config.toml
crop_scale_min = 1
decoder_qk_norm = false
steps = 7700
Rows from block 10 of the image encoder, named by matrix and row number. Rows with one number belong to one neuron. Each number is 128 + 32 x the weight over its row's rms, rounded and kept within 0 to 255. All counts start at 0. Numbers have three digits each. After the name is the row's rms in percent of the matrix's.
# fc1: MLP up (encoder.blocks.10.mlp.fc1.weight, 1280x320), inputs 160-239
# fc2: MLP down (encoder.blocks.10.mlp.fc2.weight, 320x1280, transposed), outputs 160-239
fc1.411 093:184106087158106043099121066075110151129133084102114143105116110095136174110091127118187160162161063142058109139191125118181151117112122129121155139098122133179133129145056137118144049150143075158106104159105131160129166125169112102170123080
fc1.412 072:125114175122115107158113131133120157148064056131154119096083085202088101156163140160179090126145120054145119159124141177152145116133079108092155195197106064133163045141118096126124113167141118108183128170114127091119136104131166077130090141
fc1.413 121:189080097171106121140177135131103113175179125145090178157142180152119145112060192123106134125137155117193118121082040127136167140156172122112116147067103133159095095079120134142140097138111140075171115074128095134181145101093125159133105132
fc1.414 131:093121143117104112147153097154112161155120129093114097089153108238064139100102075126110109128090129159143191157116107156129160113143105182126133133073121116115077206118138096105138116120078112146069086132126096121168123170122204110187156144
fc1.415 066:116089166094137141120147193176136122134138129110111141105089185164138119080063074094083144147097144146088153143129095140082083088112190131159100081122140127140148183123073132094154097157153117077121145069144158119130074114117150169085198173
fc1.416 066:076162144079081038151165108074121168102183128128093122097158064175161080134091101127151148157123111147131147098163103070091086185152136080072045129130069153144159177105144195159133130165154070202128084139166119172141065128145131100116132112
fc1.417 161:135247119134117143123209076117117143137179113170135063081174157132094127084080124103141080125114132103130151139114146139161135154168165166134184041090083093138144140135117171160136114103132147139168145117161175162151036134145180149128177127
fc1.418 054:120102171177135077137090147184099096085072139124124106097115123117093161060091103133135088094135134141073181081143114119159099101184121133172125160049049146119094162126111136087207166126143154116078159122121107147076167165103121101106112216
fc1.419 101:093128124122050114133158088165123121140104065111111124073137190155113141108100165183175090164130125098123125143135136171049089151156126142085076153121180171136201128145141102113089157127103096078110137137093126075144150134122160136109149092
fc1.420 150:101135147115186102170083128144108179130150119133058145120114116138103162138117166151101109097141082106103173085155105169103149111098082136123105128100067129183087203121194123158125150167118126174218110134184156162135082158126150122099125220
fc1.421 098:112151145161108091073138045118140111107162191184162095126149140157149199055098127116104193108086133112170047188157169168082108147158165103133101101110109166147114132181212158157115111152111135162128154141107202110202130113186165160130134085
fc1.422 130:147172136093140135197105143113134151171164105173179149091112126136086100133128192132149104116119111064137193071141142123141088094200108111167165217141101145119066108150182073111095116149104132122145077149093203108107105105118101098140084114
fc1.423 042:122110184119166118195118142072109135109127133135063153118112109137134090183155146119116162149128132077190095106159142140197106134138088158125147126096138188124153100135128132155130096107122183163082144135110164049146064172110124076137133065
fc1.424 139:096142109142155106158190137127137101145111086116115171140093103142128194149137184092114121111165098099124161113142159143138155192143108161158138030078085154148148111144164126090132150121117118143140131127081168146119153123149102157121109138
fc1.425 096:085103123167135110102072105158080152112109116136148139145157154155126173120060128105099184148079143084098198167160189180083125139116108138149061087160104150193112155119142111086136122091116150123177143155114110126126126127160159168073139139
fc1.426 123:158167127103138146145191100123131088108121101112086147218111150096109120163080124079131101123135187152111109104127048138130167059101070161111163119116153140182141142148129103110149138134143184130130127117126135130146101104164096101107120125
fc1.427 088:142095182073108192173203130088152136097153116136111136111133166139076168143187153114126154119141149102090121088138138164116181077120182129195118093154116176123129136083117143130132113130107107122109164181192142118142084132120111117157117080
fc1.428 116:116106121142135137112142116157119122141068123114161183138115143135162093114118156140091187219137100073120111219121114128118129122076104073168125166081143184150067103154134093115112155139119071098135153146109161086169117148054115104193208109
fc1.429 106:097099139115136101131134129122107140138180143141120120074169097156110160095146132127134125142130105145101213095137135130146156145134089119123121097068140122137107150109158110043142188169080098116195158138170135185181124122134176128142111133
fc1.430 080:092195137120176087078116160185110130164152147128110121128137125175122135125154110088120137147125100107103146109088142131093127121104108151120146142109136198197092095130113145143064111126138112177189146079115074183122106138184121141169145164
fc1.431 126:121078126128131104131131128109081146171110095070143110096169101143161117142104158101178152173085099096103121161091099154148121114105151103173072150117140109140095124125128099093140100105096163138144158135183098136121150125116131056101135140
fc1.432 073:139127146144073150160199064164141136143134131139155077120108200143091115150076154114177140168104131112157146185131151122111140163147126146146177075143106162128107170073143115107192133113132149104104101144131180070111124123124114103112114116
fc1.433 066:156153127140159118178133144150113129142148141120071115074131139091179171086088103169102104113172185152113128132144137076104126154101109110182182154121150109164136143142121123102137118096114164041115091099126111156102147140103125121133172121
fc1.434 118:074121154096142111097117122103133175169062106091135103138197153228142136117109127196060134120089164106180170148150141048110151074114142138179146130126131138071114154142123135145092176148144130174077136177112097100141150166146089105145164124
fc1.435 111:135160089149110144139136127171115130147170201168140151098104147159122127103127123128158094103075047116110130158141188186083134143116145165191117117105143136227095135140130119080074111136135064120136093131104131129072143146127184086144104166
fc1.436 131:140120136097148110099123137118165147173069135141147154122153158149101115084187107146114121135134153105136109124098104116092147109141110137215154115102117181077131136138136116173110098133123081113176125134168103117178115150112103098153194116
fc1.437 096:090080101135119151112119137160141171108073112137192120106136089145209127150169133171091128135114091153079070074146138166136124104105063132175129077128105125122101171133138140110134171097132104118146160111090149158161089110126154118125114147
fc1.438 092:128143098166183136121155116137115140149090165117107171101174177136113150114099105181117119131155161104128154165101097137127132113070094089181120118066087144137067072147109094114153139135080068103159168108113118120191131179140143130156120173
fc1.439 151:119144131109149061153146144064101119107173142134145127108214134135119110133176133086122132120133129142151174073124150158111100159120157102117090096117180179123106144089209080134126169139117142174091118149163133155144174136146140173120072124
fc1.440 094:127170164126063111104093113080061095109154180162119119110167158186154088091174120135114132056131182119114107126166184127120124180125115123208151133122112116104097163152110146098127085124110144150152148155147186126206099192148188133107156138
fc1.441 048:056164182149108171160121150127121030159129151004141135152118159061110118147154193137163123099150124166088067136164133127140148095175113101125155141151148146151116076136123086075087127098126159169127179120087145099143184148148119184139169134
fc1.442 103:112154147143118157134202121106155119112103150154092118147113154136191104140125087123093174199117105084149203177131133172113076083115132129161082116068150121123055148166122140043131021115109075088133095086100162095142178110132102093128109138
fc1.443 125:105171178114151105128226128141062070153110156151119100088150153135178122143132151105118163094121135131178074132116149221132128173091117118163033145112155167162114212152194103161132147119118083145118131140121098117156139185116154184088047131
fc1.444 145:208204075156101117103154129119133112064077152075154157099143120169120137087111130112108108101122126057127144102129074156134136099121093128112160070079117134128096145183155128107061168148089112140148161117142145092088082162164144134147130134
fc1.445 065:133182167107133076157149131141159108138170145115157079102123183085128165106097078069075135157142125135100124081101139123119163116080139156170100196125146135092121134131107166169155074150114119045126153152218078177122135149091183093101097084
fc1.446 075:091128119146131113121157085194135124169153157202099112156129138165100185138175070129149083144118112078143105154153125148137099128070116155189132095147130201136120099207158175079118107149063095115135164125203091135077140094155146120119084154
fc1.447 104:142088093090137146187123097064090141091166145203116131087117184149150091129088099197096079117088164114196178145139106101130101171127119131083142136077130170139050136147146084151140166192136092179124127087145063111131165150144144178156117179
fc1.448 118:101135142157067135129150165148103107133069160126137116144133169116102129113147147163098076184091106100131159131127117102114116113161110178131160154130093137120086083163092161104129093124119105078171174115090119162124119148163144115099076184
fc2.411 089:055176123113097143183137158115168107099111194136130139127101147134173079142137122101151124124072112130151091131061120103082122130105108138135116193149152137128137125093124131125132210083138107148129146159071137122132121140122132173138112116
fc2.412 077:130160117157110147143191090096143133163130152163082098136182189128114111086128101156102155107160122152154184166107125118130152139125174124136100032056120188179155188161120121118089152135158100141122147096187190214159120126158104180101136139
fc2.413 127:075128118039117176121133116104108149130123145150182125151138136113084133100168101068153160153179137135102090108122177132171081116126115153127128142154085123131169139180113127058149148126161150121116150156110125107131138050130135143127082119
fc2.414 132:225138095155133136140156107117149071125145118110135139111118124174077096093127105143157174066156120112128129177094082070115141173162090103160144143128125117161109051102123157107122115151159121112103112087179129158135060124142172170130139093
fc2.415 065:129128120202123119154154138097130128086119106114195149104159080095164136142173141138194097112139118110166110147095116080175093131163114158133107087114104115077138099108118113169116129087106034117101139202126109166136195140106108141175136152
fc2.416 065:160109087172133170124135106160160112127090145111095075150163107087131117122170155118108131108143133113158083089168162125186197121105180214142167155184134107130116097188150085139169091112101141104151146097121154098116187136106138167127117165
fc2.417 168:140121129068115113209108145070155096118158163113123135075126114143170100109128125130098144062105119111136185143136119154076080139187101086133102183170142165064116153063141059068113169168131144194092144155125073169066132128120108105092123186
fc2.418 057:107110089100140143102126115142220156128114121113048138160144147116146098123175206166107155170142129093185098143121148165082108152075116112119172085144174106150165197142124110195044105184118074145096122137108104099146150133144156123106110125
fc2.419 096:121178105138164141108078157090178171107113089163168073176097107066146148103175117086148144110101121147141136149127123148078174171158164137159134123113133230094105098125090156179109116104074120101139140124120080064088123127090083147189118063
fc2.420 149:135130107135142120111149057083124126168135106129172128070091127121084175069105066147096074117157120141183118138183155143134110161170129110106133127169144153127102088162150091207156100112176123169153121047105109116093220151113098172103109139
fc2.421 086:159142157088122099160184136143143099132057105132112116159064121096149115152112113112151053149168138087097121115068088145145129090089091116162168154132091089105171142089079101136112107122153121128131102176146074103067161163093079093158144113
fc2.422 137:109137091129136131140156205117136109092076140095106113198136094127076122161060198138096166128106110141111100165158135176145149157148136057115151101122098145130148077061077126138135125110155113095055105147159061146111074117160201169150194121
fc2.423 042:140116065129110154048168126173153124142149130123176106144171126123148119092098088155174150132102113167093122122092183111120187106106170092131055149140087093141139089105123114121097153114181126087137100065128103209112183106124150143141168192
fc2.424 119:066091095163164176082094110132095105156102106123106145130184131098094134088165140065152148162118135128149089114149136103063131154101115094112113158117117152133112091184155060051105106126185161161124120075121134087115204155111176155127046136
fc2.425 100:137132130151119150141151145121109125082130170133099093118177115168183161113101147120176128078114142127116095094122162112111090193125134126159172126068115061068178153116122154141122149138164123086142193132151142132126101109110071152096151173
fc2.426 124:132068126118154073084129166121156156146122102070114095110187059114099135135126114129160111133128091136138089064154124119117073144122167103148171087144100129126135141129058138181128103136165129124140128116125094099134123119072075161157107126
fc2.427 090:137124109168094077127106171149156150167112127134107077109103149097138115191083115090076103168113085074126128126069087067122154191111092094094149118200127116145097101183166178150139123135086149126131122117082138178138147126157166141096114193
fc2.428 121:133136120166113132168186097101159080081123114100156111135060195106179154088079114143123173083139103162115117168121113079146134150137123133141142168098149095152154101112087152139152114154122086091136138161124144113091117125158097080113132119
fc2.429 117:115087109132156078119198109121091175100105067083137143141122136173100070188180102138149141156129146142167032184073071137156090124114171144052109165127149096185134156135148110186095121163116212190141179155100175125119187158147149174092091121
fc2.430 079:122139114145094187165084083052208108109113130129121085094121140104089110094078209106102107186127112110171096187151125168106173136149159169108085115155055105146153173097149143221177072109122157142139140147218106063139153111084148163127173154
fc2.431 125:131149094141125076105150173143134130070143141080119136183159125118106136113071122110145167123136131097116133102145098103114167170097079199131137106152168168187104125144157110073101123085104106083166127106062166152180135155146132157187099110
fc2.432 068:090116136094149175123142195122088137127124151157153184156052099111100129061182113169039061116153150093132088074096171152169114092141137110087085188159131161159135071097066197105107125107121122141118127101162105193156110093155152103149159107
fc2.433 064:102097129041166111076078116143109156102168136106137107131103134185098078150135187155127177141125132085113152089116155098135072122128122149144108092098132118085150164093089116159140174158141115168098147138118093120091132136145138109124109142
fc2.434 126:126108087209141132141183108117087182104179121214113131188188129156107133189097140147085102150162122097108144131115119164076088105143100136110093105120126140168137163187122156073157140137084123070175100099085126144070117107166179169114131184
fc2.435 110:123099141172124112143167129100174187061059151142089070147100036101136102106129166113047152124129163144071144121143063123156143112150145073128110164073123122122193152095134136143158106117118129121098170183135111100102122129145076157168155161
fc2.436 143:095054126125153076044150090163134099074134137117154132089089146117083133164070197168120117113110145114158133109131128094084118143124132142120129075130100097144179109139152103155145109159116150102105123156136124070097171113154106149116083182
fc2.437 085:136146168133074138117075154112135088112152090151095145170064169074044165105077141136140165167145136120134152158155155132168106183118162151164137194132139120119134084181067140124092061150135147121103103174063125117113149122118119123084165118
fc2.438 099:116157088072151142138127122106143097114169105143155138158101093051127113059158111092079147180101144124093109100177157166172151075176110154109132225151158119115144108130156105105130071106119186105144120178148101119079134084099127151085066125
fc2.439 168:126045134161145091060182131160121182162161149143161143093102065114181139141115186096144115162114125134170080136032128166182096080143139148052193159077138130132152116121134102084118095139185161186128139161102145142146163165140156154060124145
fc2.440 103:121092102178170094151140149134148152103113081150141124102108101100154098099120132131105129157160124127090124083129126149149148117167135041087090158150074093127120175085118094175141104110106118113137111113171064150081110090101090125155159095
fc2.441 048:180102126133198117100117151151149171128118096237153173147196098119160136100097109177139179123141141163133078095093141080182091110115161156131117103118109079165147125108118191169165095105180117110148079083147133145124118116091061099109134093
fc2.442 112:055120132121081096128036124128128170128130125105118151126210078146107160129122208124042150087169143131156149104158139125161144120101124149060143151116093134133167124133107078224060150137121112147146188081104092131116115186157149144096138099
fc2.443 141:154080135071165152121142123128103154130202126119107144108217170107073133166109104099158103120156149143181119101108090115158120127128132136085163125124119127105167083103200128166121115140153156165169092096155084145124117120120158133077137118
fc2.444 141:106101151139153131132127152168114164186161097148177142161149195056170139176199130124096113180177168150081154069086104077112089121173115125164081162164092176103137091127128086029066148127123113110186084145085128162175127160159106126155122160
fc2.445 066:180111114121101105194131145122172112121162116139154115124108161196142126108149153125138126164183164139146102119132122093133102166151095099129120093091169091130144098090140105174118144163137087096141130132197188165123161073156082164071123154
fc2.446 073:069148147145108169139019128089122108071120122128159114138108069139178088125091163142116171127112140124153165086105148096105155083122194082078128097136172091108159205033098135125123141188092157186152163127049104148140134142084099152133154123
fc2.447 113:162108170080169141084096112092112158132128093127145188082096197157178076146110141163105143116133100076129126119140135084140127133148103188110141132165117157094093127130114093079178140147162123155152077158104150072113170057123133117109116143
fc2.448 105:136185155111185105073066128066118142128154153181137108122086107149119129136131115100061150113061101135139113100137085137139076133130175153171131092137153091087155135114155111136195123126069157155108096118154157100164194140108084115145129131